config.yaml
train_examples: 97500
horizontal_flip: false
stem: "single"
label_smoothing: 0.1
momentum: 0.95
batch_size: 128
Rows from block 4, named by matrix and row number. Each number is 50 + 12 x the weight over its row's rms, rounded and kept within 0 to 99. All counts start at 0. After the name is the row's rms in percent of the matrix's.
# conv: 3x3 conv (model.blocks.4.conv.weight, 144x144x3x3), inputs 96-119, a 3x3 kernel for each
conv.87 098:60 23 61 41 49 39 40 62 46 50 47 33 31 46 51 59 27 48 41 47 54 51 47 30 57 75 50 50 35 45 32 55 52 48 30 39 55 35 36 62 61 56 43 42 36 38 46 55 39 49 44 55 39 40 65 59 31 31 58 72 72 35 43 65 33 68 46 46 25 39 48 53 61 57 76 47 56 66 46 43 23 63 45 36 63 44 49 47 44 40 39 51 64 45 25 31 60 43 46 69 63 58 45 26 45 60 60 45 56 46 39 40 80 69 47 39 46 53 46 56 58 86 56 72 46 55 39 42 56 49 44 45 45 63 41 47 68 41 55 47 55 42 19 77 60 48 44 43 49 36 50 43 47 78 44 63 56 33 48 52 36 39 60 38 46 61 60 38 46 67 56 53 60 45 69 52 66 53 34 38 37 52 39 71 69 35 52 39 59 48 59 45 59 35 67 60 58 60 38 48 60 52 44 54 55 71 68 40 46 51 56 45 41 55 54 49
conv.88 103:48 45 36 54 46 29 51 53 52 62 46 51 36 51 43 48 31 71 54 57 41 48 57 55 51 60 15 34 46 50 42 75 50 55 50 57 55 49 59 26 44 66 22 38 65 56 41 55 43 52 45 30 55 55 52 66 52 59 63 37 51 39 57 49 42 69 37 43 59 51 43 43 36 39 53 60 37 54 57 46 44 43 73 44 67 53 38 48 40 24 67 48 62 77 43 51 58 57 46 59 63 51 55 52 56 34 53 47 42 54 50 25 74 75 67 65 53 65 35 63 47 42 44 50 49 35 43 46 44 62 50 50 51 34 58 25 46 43 55 48 49 40 25 54 56 43 53 63 47 54 58 47 59 31 40 42 56 43 40 73 45 33 53 57 37 39 51 40 56 55 46 55 60 43 43 40 49 45 56 43 42 39 59 36 59 46 42 54 57 51 78 51 56 51 41 45 49 53 38 42 67 56 51 55 63 43 57 35 57 41 83 33 61 63 50 36
conv.89 097:46 53 40 34 93 31 46 60 45 42 54 53 47 24 57 52 44 46 48 55 52 56 56 47 57 41 47 33 57 45 38 52 47 54 60 28 37 55 42 55 50 54 40 40 51 75 57 70 67 39 50 55 60 56 50 43 45 66 44 40 49 87 52 54 47 37 82 69 81 34 63 22 62 35 61 57 43 41 41 49 58 47 67 47 38 57 62 37 12 30 59 56 50 62 40 49 38 70 49 49 48 54 34 50 56 52 59 51 61 48 45 64 47 51 78 52 54 54 42 58 31 34 47 48 71 82 45 47 60 55 76 37 46 44 38 53 53 57 56 50 69 26 53 64 47 44 49 45 49 35 46 63 34 44 36 37 53 56 41 36 61 39 49 48 53 54 37 25 56 46 52 69 57 53 57 51 32 41 62 36 56 48 59 54 50 39 56 62 30 47 51 50 44 47 41 41 54 46 41 61 53 68 45 48 55 25 59 51 50 56 63 49 54 48 38 65
conv.90 099:41 60 62 62 32 44 77 63 42 53 45 33 39 38 64 53 52 50 52 41 64 47 47 57 46 40 70 55 53 62 29 34 26 37 77 52 47 47 39 42 54 53 51 37 58 46 60 59 45 30 63 48 58 48 52 51 32 56 74 47 51 49 66 48 52 69 37 35 29 63 56 54 43 66 31 12 18 56 32 63 69 44 49 43 62 54 49 45 46 66 44 58 41 48 65 58 55 53 44 46 39 66 26 48 45 44 30 51 62 34 36 66 64 39 66 39 50 56 57 60 52 48 43 73 59 38 57 54 38 38 51 41 55 35 38 36 53 43 48 60 47 69 63 46 53 50 52 56 36 43 45 66 34 40 34 67 75 65 54 49 85 62 56 55 40 59 57 60 70 64 51 51 40 52 55 48 46 32 45 48 46 51 53 52 45 36 48 39 26 47 68 47 44 38 59 59 32 47 48 46 45 41 83 59 56 77 72 37 59 53 67 54 72 51 80 48
conv.91 102:42 48 36 67 50 37 47 50 62 81 43 41 51 39 65 54 40 42 39 41 48 34 80 54 52 55 55 47 55 30 46 55 73 46 32 53 31 91 52 39 85 38 39 74 43 43 55 54 52 52 34 49 53 45 50 28 69 41 52 67 31 46 55 60 53 42 66 44 42 78 43 41 57 29 61 50 27 58 31 55 58 47 57 43 47 56 85 38 63 52 51 24 23 58 47 39 63 47 67 97 35 59 80 47 50 40 67 50 71 31 56 41 48 88 38 46 61 58 23 38 28 46 48 29 40 51 55 75 66 50 43 58 55 59 34 42 38 41 50 67 39 38 72 29 39 42 55 47 49 69 50 49 68 57 50 57 54 52 52 61 43 59 45 57 55 54 48 72 51 46 56 46 33 29 33 46 50 44 66 46 62 39 44 45 42 67 50 26 56 58 62 40 51 52 35 60 33 48 35 54 57 40 44 26 40 44 40 56 47 53 22 27 58 48 65 57
conv.92 103:57 28 37 28 62 32 48 43 55 87 42 35 31 42 28 48 56 54 35 61 64 68 42 52 35 42 45 47 55 46 38 39 41 48 50 55 54 68 32 26 44 42 62 65 51 70 42 51 56 39 70 51 41 55 42 40 39 64 54 30 59 57 63 29 47 63 46 54 48 41 36 45 47 45 43 62 51 39 54 40 42 34 96 56 37 89 18 61 34 37 43 40 46 37 52 36 49 56 40 26 47 64 49 50 58 38 50 67 01 41 33 56 47 52 46 48 39 51 40 31 66 36 38 45 41 45 43 48 85 45 35 51 44 51 38 28 37 63 46 53 24 49 46 41 41 74 49 54 58 51 41 49 47 36 37 70 53 42 51 57 57 48 34 73 47 43 47 67 55 54 44 55 33 52 60 41 54 49 47 40 45 51 49 45 71 57 54 54 53 94 25 53 36 39 46 51 46 39 48 30 49 69 50 82 43 36 41 33 48 38 37 54 46 40 45 56
conv.93 099:37 42 78 29 68 56 39 57 30 47 50 74 70 43 46 59 47 48 51 42 59 52 40 55 36 43 68 50 43 57 35 60 44 42 45 57 46 45 43 38 34 78 44 54 54 47 65 73 47 36 40 50 48 37 44 61 32 55 46 43 54 41 36 43 55 50 41 65 25 46 41 50 63 65 49 52 30 71 39 38 46 52 52 46 43 46 29 36 65 66 55 48 58 50 59 49 41 54 60 39 45 70 50 36 56 51 32 47 32 77 54 59 51 38 53 54 45 75 50 32 50 40 61 35 42 61 38 44 42 48 62 57 40 51 48 30 45 57 32 51 59 37 67 35 40 52 46 48 69 46 57 51 60 54 54 49 63 28 36 30 40 51 47 58 52 55 45 45 54 45 47 51 33 35 30 45 58 41 54 47 55 51 47 40 67 33 55 50 51 41 58 46 45 54 54 50 43 73 65 22 37 49 55 78 58 41 28 48 37 55 47 46 37 53 30 44
conv.94 100:25 58 41 71 60 49 59 47 49 41 50 57 48 79 44 37 44 29 82 54 65 55 20 49 48 47 68 42 41 47 76 58 55 66 43 39 52 51 76 29 62 30 57 61 65 39 41 40 43 40 61 60 57 46 47 59 39 60 67 28 58 70 46 62 65 40 61 63 40 49 47 56 53 28 53 45 57 53 46 54 43 55 65 52 61 37 40 33 44 71 46 53 59 54 53 52 56 51 42 38 46 59 29 42 52 61 56 54 26 39 47 66 77 46 49 63 38 66 43 29 42 49 52 26 69 45 45 30 71 59 57 41 50 60 42 47 67 29 44 53 48 45 49 48 64 37 41 50 37 45 56 58 45 61 47 60 63 58 52 42 46 41 42 41 58 58 40 43 48 48 49 64 62 32 55 62 60 53 39 52 53 63 49 44 55 50 62 47 52 46 40 51 49 65 51 58 42 47 56 33 48 48 48 24 69 78 52 58 53 59 62 40 65 54 52 49
conv.95 102:70 45 40 31 68 64 55 55 61 64 67 39 24 47 31 45 58 47 45 46 47 48 43 71 30 21 38 47 53 45 45 44 55 45 65 51 47 41 44 64 55 58 47 55 41 38 50 45 61 54 36 40 39 53 39 42 52 40 84 37 55 20 63 47 49 63 63 58 67 56 41 48 49 62 53 58 55 40 57 29 56 44 52 59 53 40 46 60 49 32 30 34 42 58 40 74 41 50 50 31 32 50 53 65 45 46 48 35 50 62 33 57 99 28 56 34 50 51 43 49 32 40 42 64 51 58 40 53 80 62 63 51 60 44 40 59 39 42 47 47 42 75 45 33 42 42 42 45 47 60 45 37 76 40 60 64 54 18 59 52 36 70 54 62 68 56 46 51 31 66 36 47 57 50 45 49 66 48 40 58 46 55 54 50 58 64 54 65 51 41 56 43 43 39 51 49 56 54 42 32 58 29 41 30 40 50 34 45 51 36 58 56 44 37 36 47
conv.96 098:55 24 54 40 52 44 37 42 23 43 69 54 28 37 47 52 56 39 44 57 43 64 63 58 33 80 57 51 47 52 41 41 65 37 56 47 50 46 44 35 20 41 41 35 31 61 55 68 55 39 27 55 43 42 69 34 66 48 48 55 39 56 39 40 31 19 44 48 82 54 42 16 34 54 63 45 61 28 48 35 56 50 35 51 37 50 43 52 51 47 44 58 45 38 41 39 52 41 60 55 23 62 76 35 45 41 65 62 28 44 59 43 54 43 56 31 55 30 43 53 52 55 28 55 50 58 50 51 78 33 44 69 29 28 43 53 58 37 72 48 21 49 77 33 46 48 60 28 59 60 39 61 34 52 40 49 47 58 72 28 60 35 38 31 57 49 47 47 52 45 57 56 44 34 41 46 18 38 47 50 44 40 59 68 60 46 44 48 36 51 54 54 59 51 56 52 30 58 36 77 48 35 41 65 53 29 55 62 40 29 48 39 24 36 49 40
conv.97 100:36 49 48 66 54 41 39 52 43 42 60 30 52 46 51 48 38 51 28 29 47 36 52 53 63 79 58 47 56 35 43 30 60 57 21 81 32 48 69 40 36 47 43 42 38 44 43 53 71 45 50 42 39 63 53 35 54 42 63 63 49 69 63 33 46 39 43 46 57 30 54 39 59 25 51 40 64 21 46 65 48 51 29 49 33 57 87 51 59 65 57 60 15 66 38 47 54 38 57 58 30 53 33 29 42 49 41 44 51 60 57 48 13 48 45 53 45 49 53 48 65 51 54 70 58 46 46 23 60 38 57 49 30 52 45 48 56 40 39 71 54 43 51 52 67 51 51 44 34 53 45 60 37 77 58 52 30 46 57 62 61 52 54 50 45 64 63 44 44 48 42 47 34 53 66 37 64 50 48 45 50 64 35 31 70 36 47 51 61 54 58 56 51 77 57 57 35 46 62 42 49 69 46 65 64 44 48 41 70 60 77 39 43 79 45 50
conv.98 098:43 46 47 50 40 85 48 41 56 49 33 34 56 69 67 71 53 41 51 52 59 61 41 43 84 40 45 63 45 46 63 51 45 37 57 52 60 61 49 64 36 70 34 68 41 54 53 26 40 44 59 44 54 44 53 61 73 56 46 44 54 55 65 47 48 50 49 24 50 23 59 34 55 28 43 38 31 38 66 38 41 44 58 39 65 41 45 65 51 48 47 59 68 45 63 40 62 58 53 50 56 85 30 44 39 53 48 49 52 52 56 60 42 72 44 45 45 53 40 64 55 44 41 62 55 17 58 43 49 55 68 37 42 47 46 68 50 48 54 43 44 35 60 52 40 47 43 46 53 48 49 69 67 36 45 40 53 42 25 88 69 52 49 44 49 53 34 39 58 48 52 50 50 56 62 51 63 48 42 48 53 49 59 47 59 61 48 45 51 51 46 56 38 41 51 61 19 72 67 54 39 37 39 11 47 54 70 38 31 48 74 72 44 57 42 62
conv.99 098:60 59 66 60 26 41 37 41 32 33 52 49 57 60 46 52 53 44 48 44 61 23 41 40 50 51 35 47 55 39 61 41 41 53 59 30 40 58 85 66 57 46 48 60 49 33 49 75 52 38 44 40 44 40 74 41 65 48 45 50 52 57 65 28 39 45 39 37 47 53 51 42 46 44 79 78 46 37 41 30 39 64 49 50 37 43 36 35 73 49 58 59 40 41 46 48 54 49 48 54 67 69 32 36 52 39 66 44 61 52 49 49 42 74 58 46 60 45 34 27 56 41 52 47 55 46 38 41 55 38 52 59 46 38 48 34 33 53 53 67 77 48 60 16 53 51 75 54 44 46 44 48 31 58 51 40 45 83 33 50 50 44 44 59 35 49 40 24 59 72 73 76 56 18 61 57 83 49 55 54 44 73 42 33 53 45 46 53 69 48 55 55 59 61 49 62 53 55 56 35 42 64 50 45 71 59 44 62 45 17 57 75 84 40 53 61
conv.100 102:53 48 42 65 37 35 46 42 65 72 57 47 44 71 60 51 54 40 50 46 39 71 63 31 29 90 32 52 54 59 38 44 60 36 29 59 52 34 56 45 62 58 64 25 46 30 51 48 53 15 38 36 44 42 46 71 37 28 55 53 58 42 46 48 45 53 50 40 18 56 59 31 51 53 56 47 38 49 54 49 47 43 52 55 89 65 63 78 40 72 47 63 50 56 27 66 50 49 63 59 39 59 46 42 35 49 53 42 40 62 50 60 68 50 49 35 44 40 45 53 47 61 47 39 52 26 34 59 28 48 51 70 44 47 71 46 50 55 73 30 68 55 66 36 41 69 50 33 46 59 46 62 34 40 60 64 52 51 34 52 62 54 53 32 65 48 50 48 55 43 66 40 40 50 46 48 33 55 30 27 47 36 57 50 40 32 59 46 55 52 57 60 52 39 60 51 51 57 32 64 53 41 51 52 46 40 57 60 42 30 69 40 51 72 55 43
conv.101 101:32 31 37 40 40 73 48 47 50 39 85 42 64 62 48 47 68 76 52 43 40 58 73 48 55 69 40 35 67 49 55 48 38 64 52 49 44 29 65 49 55 68 43 51 42 42 41 31 59 39 44 51 47 54 48 47 58 43 54 61 31 52 40 57 48 59 64 53 67 72 35 50 54 55 55 41 38 39 56 63 52 55 25 55 52 57 52 74 49 33 57 62 54 46 70 64 58 49 53 26 33 50 47 20 51 54 43 70 54 46 72 60 48 58 52 51 48 46 59 55 57 52 31 37 49 46 44 24 48 64 68 56 45 62 64 60 37 43 44 50 48 50 44 56 58 72 48 42 42 56 54 62 53 51 30 52 42 37 57 59 51 33 47 60 36 38 49 28 27 28 38 51 35 42 37 37 39 47 34 53 48 47 54 65 38 58 51 32 43 54 52 54 47 52 66 40 50 51 26 57 33 47 55 56 34 40 59 45 50 58 34 49 41 45 37 59
conv.102 103:67 56 56 49 63 54 39 61 48 50 52 58 40 82 45 57 40 45 55 50 38 52 47 45 48 48 48 43 58 39 49 47 33 26 55 62 42 40 50 41 56 38 58 35 58 59 40 55 46 61 41 46 31 49 54 65 42 55 44 46 42 40 50 67 61 57 36 38 43 61 45 73 69 47 56 63 35 42 54 51 50 43 38 38 50 51 68 35 73 65 32 58 71 46 66 62 72 46 47 43 35 48 55 38 49 50 54 51 46 40 38 49 35 47 39 53 30 38 34 43 45 56 53 48 51 40 73 33 51 52 32 51 49 42 55 52 51 56 51 43 56 54 47 54 54 67 60 33 34 59 43 58 66 36 65 48 42 32 69 50 44 54 46 61 50 52 53 54 43 46 50 46 68 49 77 52 73 40 46 47 37 48 39 49 41 58 63 45 51 54 38 47 52 48 28 72 47 55 54 46 48 46 50 37 56 56 46 54 56 52 37 48 50 48 47 67
conv.103 098:45 53 62 41 39 23 61 39 51 30 15 64 61 44 49 71 54 63 46 56 62 40 34 55 38 44 53 63 34 63 69 45 50 47 44 40 40 40 33 44 52 58 52 65 43 48 51 55 54 55 32 55 63 69 34 47 32 65 53 50 35 48 50 61 63 63 43 39 36 63 50 59 65 74 73 40 48 67 38 54 52 47 69 47 61 27 43 64 54 36 43 29 30 49 51 49 52 39 50 44 51 37 45 44 45 53 52 42 60 35 31 42 50 52 45 55 34 59 63 47 69 83 70 52 38 63 28 42 67 42 39 29 72 70 79 64 72 59 61 55 42 66 44 51 25 66 45 47 31 28 35 41 41 61 86 62 47 43 42 48 38 71 65 61 68 73 54 60 48 43 38 54 60 56 52 68 52 32 57 44 66 49 26 53 70 58 46 44 40 27 46 53 64 45 50 50 55 45 69 58 68 31 62 89 44 39 38 43 55 53 54 63 30 51 53 54
conv.104 101:38 72 68 44 28 58 53 38 51 45 71 57 34 45 51 46 47 36 61 66 56 59 43 60 46 49 44 78 57 34 64 52 32 51 57 62 64 32 43 41 48 53 53 34 47 74 49 50 51 41 55 39 37 37 48 52 28 43 54 83 47 47 57 55 59 56 34 53 44 65 41 62 48 58 43 46 58 39 57 48 53 48 62 41 38 35 52 55 58 45 56 75 57 69 62 33 37 36 61 47 44 61 36 74 34 55 46 48 46 45 40 35 57 32 31 62 42 42 40 57 49 57 64 71 37 76 51 55 50 46 46 48 42 83 57 29 59 37 38 31 59 47 58 41 34 46 58 45 61 57 57 40 68 46 40 43 53 60 47 59 48 34 42 38 36 37 30 40 62 50 91 46 43 31 44 35 48 54 67 73 51 63 57 39 49 51 50 40 44 43 25 48 50 29 36 49 52 38 47 45 47 55 37 56 59 76 40 45 56 38 54 55 45 48 69 53
conv.105 099:38 73 41 33 41 71 45 43 56 45 46 65 60 43 62 32 36 49 48 52 54 30 54 54 54 45 52 55 51 54 58 44 29 49 62 56 59 64 51 72 44 56 35 50 40 44 56 53 74 46 64 52 42 40 38 41 47 25 55 48 65 29 62 41 44 41 55 71 36 59 56 63 54 50 55 48 66 35 60 55 43 66 45 38 55 36 36 70 56 49 60 41 64 49 55 48 44 45 60 33 48 47 33 60 36 42 69 50 50 37 43 19 30 48 42 55 40 60 28 42 40 30 78 55 33 48 52 85 55 57 58 52 55 40 36 54 40 40 44 63 44 73 53 57 46 40 53 67 42 53 37 51 65 67 48 62 55 59 56 39 32 49 53 44 50 79 42 57 57 53 44 24 62 27 37 58 45 46 45 50 44 36 37 53 42 56 50 51 40 60 41 61 46 64 57 38 61 34 40 63 40 65 52 59 57 40 34 38 55 59 46 48 38 30 46 54
conv.106 100:58 46 86 61 49 40 56 18 71 54 67 60 47 43 50 33 49 55 56 41 42 45 41 53 46 46 72 46 48 54 60 44 51 43 32 42 66 45 49 47 58 57 60 47 37 46 50 46 48 58 67 77 49 52 55 57 41 50 45 49 34 61 35 47 69 43 52 31 37 64 51 66 48 44 45 47 56 43 51 40 65 51 44 38 47 42 52 46 70 31 61 43 74 49 67 35 48 42 55 40 52 44 51 12 57 54 67 48 33 58 50 50 45 48 35 40 42 39 57 51 46 49 31 61 49 35 61 63 49 56 44 51 58 47 47 25 49 63 44 40 50 48 58 49 53 46 59 57 58 26 53 62 54 38 46 43 27 55 66 43 47 64 46 39 50 50 53 37 68 70 60 48 42 51 83 40 62 48 00 34 52 43 43 41 52 43 47 46 50 46 68 59 45 59 59 48 56 76 47 36 49 55 41 55 51 67 31 42 57 50 32 49 53 45 43 51
conv.107 100:32 49 33 45 33 55 52 52 46 45 68 33 45 22 55 43 56 42 39 48 64 80 28 57 67 62 34 66 38 45 48 52 37 65 58 41 23 54 22 57 54 68 56 61 53 44 34 44 40 40 46 58 50 66 41 79 56 38 42 54 51 49 49 52 44 53 59 55 29 65 47 38 43 59 48 58 31 31 61 45 52 43 61 35 56 51 34 43 45 28 39 48 43 62 44 54 50 39 60 69 22 42 42 51 47 48 48 58 41 54 53 51 59 50 45 58 42 55 55 45 61 67 37 34 31 48 47 52 39 54 50 56 61 53 44 49 49 50 39 65 38 38 62 37 45 60 30 44 43 42 55 55 46 60 48 54 61 34 21 45 60 48 57 68 33 46 41 53 40 38 44 68 63 43 38 44 45 36 42 61 68 43 44 72 50 61 56 49 35 64 62 44 55 52 47 51 46 40 59 08 41 60 50 55 46 52 49 72 59 32 48 58 39 43 59 55
conv.108 097:58 55 57 46 35 49 49 49 49 33 59 46 82 53 69 54 45 48 61 51 54 61 45 27 43 63 48 52 50 60 38 63 53 56 70 56 71 56 65 57 40 34 26 40 26 42 64 39 84 51 50 57 63 44 42 55 29 32 57 72 73 43 29 59 34 55 33 27 43 42 51 56 44 59 35 51 14 57 36 49 33 46 42 34 68 56 35 29 42 48 45 38 65 65 46 39 62 53 47 52 31 70 31 62 61 42 42 51 30 72 39 30 39 53 49 67 41 53 51 44 34 44 51 53 68 52 65 60 53 69 33 54 62 37 40 70 53 56 51 33 31 49 38 19 60 49 48 58 53 61 62 54 46 42 34 37 44 52 38 71 53 61 46 44 61 71 43 35 47 71 39 60 64 62 45 39 58 63 41 52 45 51 57 43 58 52 50 44 44 44 55 51 45 25 50 50 44 44 51 81 26 18 50 22 65 43 43 40 51 71 24 47 48 55 39 44
conv.109 094:49 67 59 65 49 53 57 62 62 40 28 38 55 35 59 53 63 26 69 37 45 56 38 32 47 66 43 44 64 50 42 63 46 45 38 51 34 66 70 42 52 73 37 69 40 55 55 65 59 50 64 26 50 70 31 27 46 65 49 55 37 43 47 55 38 49 36 51 35 51 46 37 64 49 40 62 53 67 40 27 44 30 49 39 59 63 44 48 47 38 54 56 42 29 49 55 53 75 67 54 64 68 37 61 59 46 70 58 47 32 72 66 36 57 52 35 63 53 43 46 39 64 85 57 40 52 41 66 32 62 47 62 50 68 48 59 67 58 71 57 72 50 40 38 51 33 59 38 49 44 46 56 55 64 46 68 49 54 35 62 37 43 62 52 52 40 60 20 58 42 35 26 43 48 44 56 44 44 55 46 41 54 58 54 59 42 38 38 34 42 52 45 51 65 33 47 62 42 26 48 53 45 42 34 44 48 81 47 35 52 53 43 50 62 69 79
conv.110 100:36 71 50 62 44 52 45 57 54 57 54 49 48 46 49 53 69 58 50 32 42 44 44 41 58 67 66 33 52 40 54 54 31 40 44 43 57 62 52 66 41 64 46 48 38 61 58 31 53 40 55 46 53 46 53 75 45 52 30 56 28 51 62 40 64 74 61 34 31 42 57 41 32 54 30 22 43 55 64 71 43 44 41 26 47 48 53 54 59 40 36 39 53 67 54 46 52 49 59 48 46 45 69 46 30 36 41 43 50 69 17 82 32 38 52 64 37 42 39 66 49 46 72 38 40 31 52 44 61 51 46 52 47 41 49 47 47 41 57 23 64 53 35 47 45 64 53 29 42 59 51 56 60 59 48 90 30 33 17 43 53 62 45 43 62 60 64 60 43 51 32 61 75 63 60 46 56 41 57 44 54 43 51 63 50 34 69 53 80 48 53 41 55 64 45 46 50 28 35 33 34 51 47 38 55 51 36 56 62 41 48 33 48 74 63 42
conv.111 102:34 40 54 70 48 48 50 62 44 52 59 55 62 58 56 44 49 40 53 53 63 45 52 45 39 48 56 66 44 62 50 42 45 43 57 61 52 42 56 56 35 32 63 68 48 53 41 61 66 24 35 37 49 61 67 51 58 36 56 55 46 47 40 30 29 41 55 90 57 58 58 40 51 68 46 72 31 45 25 55 41 51 48 57 53 36 63 71 41 40 55 57 47 58 36 52 48 57 34 58 57 45 44 34 50 67 32 39 22 33 37 37 47 59 49 48 50 44 57 41 35 28 57 42 34 25 53 54 48 65 55 41 54 29 61 47 51 52 56 49 28 50 48 62 51 33 49 43 43 40 39 69 52 62 51 30 53 53 59 31 41 50 52 34 47 45 64 50 46 73 55 71 54 60 54 53 42 50 49 38 53 40 47 48 59 42 64 73 52 49 53 45 41 60 47 68 43 41 65 34 36 36 37 46 63 38 61 46 45 51 44 51 54 41 62 43
conv.112 097:52 47 53 52 59 52 56 60 38 56 41 58 54 34 31 29 32 50 37 45 64 26 73 71 51 41 44 56 51 50 45 56 44 54 34 52 27 69 48 50 72 38 29 38 25 53 65 62 60 47 56 40 33 48 38 47 49 61 62 24 77 33 37 53 35 57 49 55 57 43 32 18 53 47 54 61 38 68 41 60 65 45 50 42 50 50 37 52 47 59 81 57 85 35 48 54 41 47 54 48 62 40 39 34 47 53 30 88 44 18 48 75 60 54 65 44 41 49 35 63 61 65 46 43 35 59 33 52 56 44 65 67 61 59 44 48 38 55 49 38 57 52 60 32 42 52 56 38 42 31 60 37 38 45 49 58 28 59 63 40 42 36 33 56 52 47 47 60 55 37 67 68 49 29 56 34 50 49 42 51 46 43 57 64 39 66 60 51 51 53 44 38 52 40 45 44 52 42 30 49 43 48 49 58 71 41 44 54 55 59 31 36 60 71 41 56
conv.113 101:76 68 59 33 76 50 39 45 42 41 67 66 56 48 67 45 52 54 46 40 49 50 62 36 57 74 47 32 53 48 44 74 47 38 80 52 50 36 37 39 44 81 45 44 50 49 45 42 47 60 39 44 44 72 52 57 38 67 39 65 32 43 45 64 58 44 68 44 43 46 48 63 61 27 43 39 65 58 49 86 34 53 49 38 50 47 74 52 59 59 29 55 66 65 58 44 37 44 52 18 46 37 41 77 32 35 63 27 39 64 57 58 27 41 35 56 41 33 47 42 48 58 60 31 63 55 55 33 40 54 44 51 46 46 47 36 40 52 65 61 55 51 70 41 46 48 54 55 44 64 51 39 41 71 37 38 42 40 53 21 65 46 42 55 63 63 51 52 49 39 57 38 49 50 44 59 64 56 67 59 47 41 71 48 50 52 68 38 63 55 46 60 61 51 56 35 70 47 48 61 55 50 69 45 49 49 48 41 42 48 31 47 66 62 68 42
conv.114 098:45 44 59 45 55 45 24 51 69 52 55 42 63 65 49 37 60 47 59 62 65 77 41 39 47 56 51 71 40 39 62 41 56 48 54 48 47 72 35 65 27 78 53 55 49 31 37 45 59 40 75 49 31 51 45 74 55 48 53 65 65 49 66 23 39 37 35 52 53 53 64 51 42 62 48 41 43 43 52 30 45 53 53 52 41 47 48 41 64 35 53 61 51 59 49 73 45 64 48 44 45 51 26 56 49 34 50 53 48 55 57 67 45 47 39 42 44 42 56 46 50 36 42 72 46 48 67 42 75 55 46 48 54 60 56 48 60 50 27 33 52 62 42 59 62 80 21 27 54 48 59 66 54 35 57 58 50 45 53 65 48 41 47 85 63 47 30 40 43 55 36 52 61 57 22 49 61 79 45 46 45 57 54 45 83 41 52 45 52 51 47 39 40 47 43 68 42 49 74 67 63 68 43 57 69 46 49 33 45 48 42 56 45 63 55 61
conv.115 098:69 44 43 40 38 39 45 40 47 26 38 39 27 68 35 34 55 41 41 45 54 42 38 37 55 56 35 47 71 42 40 63 47 48 50 42 38 57 48 40 42 52 50 35 50 41 38 71 48 55 74 37 32 39 51 54 48 40 57 79 23 59 52 64 52 44 45 35 53 44 39 39 49 54 63 43 57 61 41 30 57 49 48 43 34 52 51 60 34 49 49 64 43 53 39 43 35 50 43 39 84 59 28 64 70 47 44 42 40 48 32 57 50 50 43 48 51 49 58 58 61 37 46 60 42 35 26 44 66 45 58 45 46 51 30 37 41 41 58 59 40 68 33 54 52 52 42 54 54 54 50 49 45 40 38 46 50 37 43 50 27 41 49 27 50 60 71 40 54 73 42 64 47 55 51 46 36 61 50 44 56 39 36 45 54 52 52 62 24 44 50 46 50 64 38 53 60 75 51 38 49 55 51 61 55 67 32 48 33 50 58 39 26 51 35 69
conv.116 102:67 43 69 47 61 48 47 75 52 68 39 63 66 57 27 58 70 50 58 44 51 52 60 54 33 52 44 52 43 56 46 62 45 60 62 56 51 55 43 46 60 51 59 40 75 49 59 40 38 11 49 52 37 46 52 51 44 68 62 57 48 64 77 52 42 57 52 51 46 46 49 49 58 56 55 70 31 27 57 65 46 37 54 51 49 69 65 49 72 43 52 35 56 54 71 87 52 38 39 28 28 37 30 36 47 36 51 34 41 34 41 47 52 38 54 49 51 34 58 49 43 63 41 74 49 41 62 60 57 55 43 55 54 45 69 46 41 51 56 28 49 56 12 46 37 42 36 66 54 52 29 64 56 37 46 43 36 67 51 63 53 69 59 46 33 51 42 38 57 77 66 63 41 45 59 41 57 45 60 61 53 45 46 46 51 47 66 52 43 46 47 54 65 45 47 52 52 44 49 53 43 54 42 67 51 47 62 37 51 44 45 42 47 45 32 34
conv.117 099:48 41 40 31 79 71 38 54 50 58 64 64 68 46 59 36 60 43 54 50 71 54 61 39 37 44 43 57 45 64 39 54 31 74 38 36 49 70 55 46 58 40 49 59 57 39 71 58 29 78 19 52 47 23 57 60 57 45 45 44 29 32 36 44 67 53 45 40 46 61 37 46 40 65 59 61 53 56 51 50 33 52 42 65 43 30 47 33 51 61 43 45 44 74 38 67 35 78 32 42 37 29 68 29 62 52 54 34 53 27 46 33 60 49 66 52 40 37 48 60 46 39 44 48 56 54 60 50 70 51 65 68 44 46 56 48 56 61 36 51 34 31 54 46 56 41 56 33 58 51 34 64 37 45 53 61 44 34 48 49 79 77 43 47 63 73 37 45 46 31 74 44 29 31 41 75 39 58 26 33 45 54 46 53 47 47 47 39 61 42 48 45 42 48 51 41 47 54 47 57 46 56 67 43 41 38 41 43 32 52 40 84 43 49 43 61
conv.118 101:35 59 50 47 43 42 45 42 61 53 46 44 40 42 41 38 47 57 28 14 30 72 61 71 38 54 46 64 67 54 72 74 57 53 56 45 22 65 40 44 40 82 57 36 69 47 49 41 40 36 60 54 40 44 53 35 51 30 62 57 54 43 38 39 33 35 57 58 38 55 47 78 52 72 47 66 47 41 55 49 50 37 39 35 57 54 31 53 37 54 44 35 51 45 63 60 43 46 57 49 33 56 41 55 44 50 66 59 42 83 44 32 53 42 50 28 48 33 40 36 49 61 69 41 30 40 38 43 58 55 62 46 49 41 40 40 59 81 34 33 44 45 35 53 46 77 59 29 79 30 56 55 36 37 43 54 44 86 42 55 36 38 50 37 38 58 27 53 54 50 53 30 54 66 45 41 39 42 61 35 39 38 52 53 52 61 50 45 51 47 63 51 41 48 58 51 41 53 45 40 25 52 55 70 56 41 48 52 91 46 29 21 23 53 28 36
conv.119 097:36 47 62 46 59 65 44 18 48 60 44 50 56 53 29 31 52 40 34 45 60 54 52 50 48 67 48 53 62 48 49 46 33 47 48 41 40 42 52 59 36 50 51 36 51 54 51 30 71 56 63 53 44 46 51 42 39 53 64 48 67 44 42 54 64 71 36 41 41 57 50 24 55 39 46 53 87 32 40 67 38 44 42 55 48 54 25 59 70 68 43 75 45 34 42 51 68 51 52 56 33 40 34 66 39 44 39 41 28 40 38 63 31 18 47 54 59 37 64 33 63 47 63 43 56 54 46 32 73 47 43 51 64 41 50 62 37 42 49 41 29 63 60 37 47 61 41 55 32 45 55 62 41 40 53 58 28 36 45 58 41 48 45 35 61 68 39 60 56 68 35 37 47 54 26 62 47 59 51 59 46 50 65 47 43 49 51 36 27 43 41 54 43 46 44 55 54 41 47 88 48 45 46 35 73 39 40 47 41 63 45 24 48 58 46 44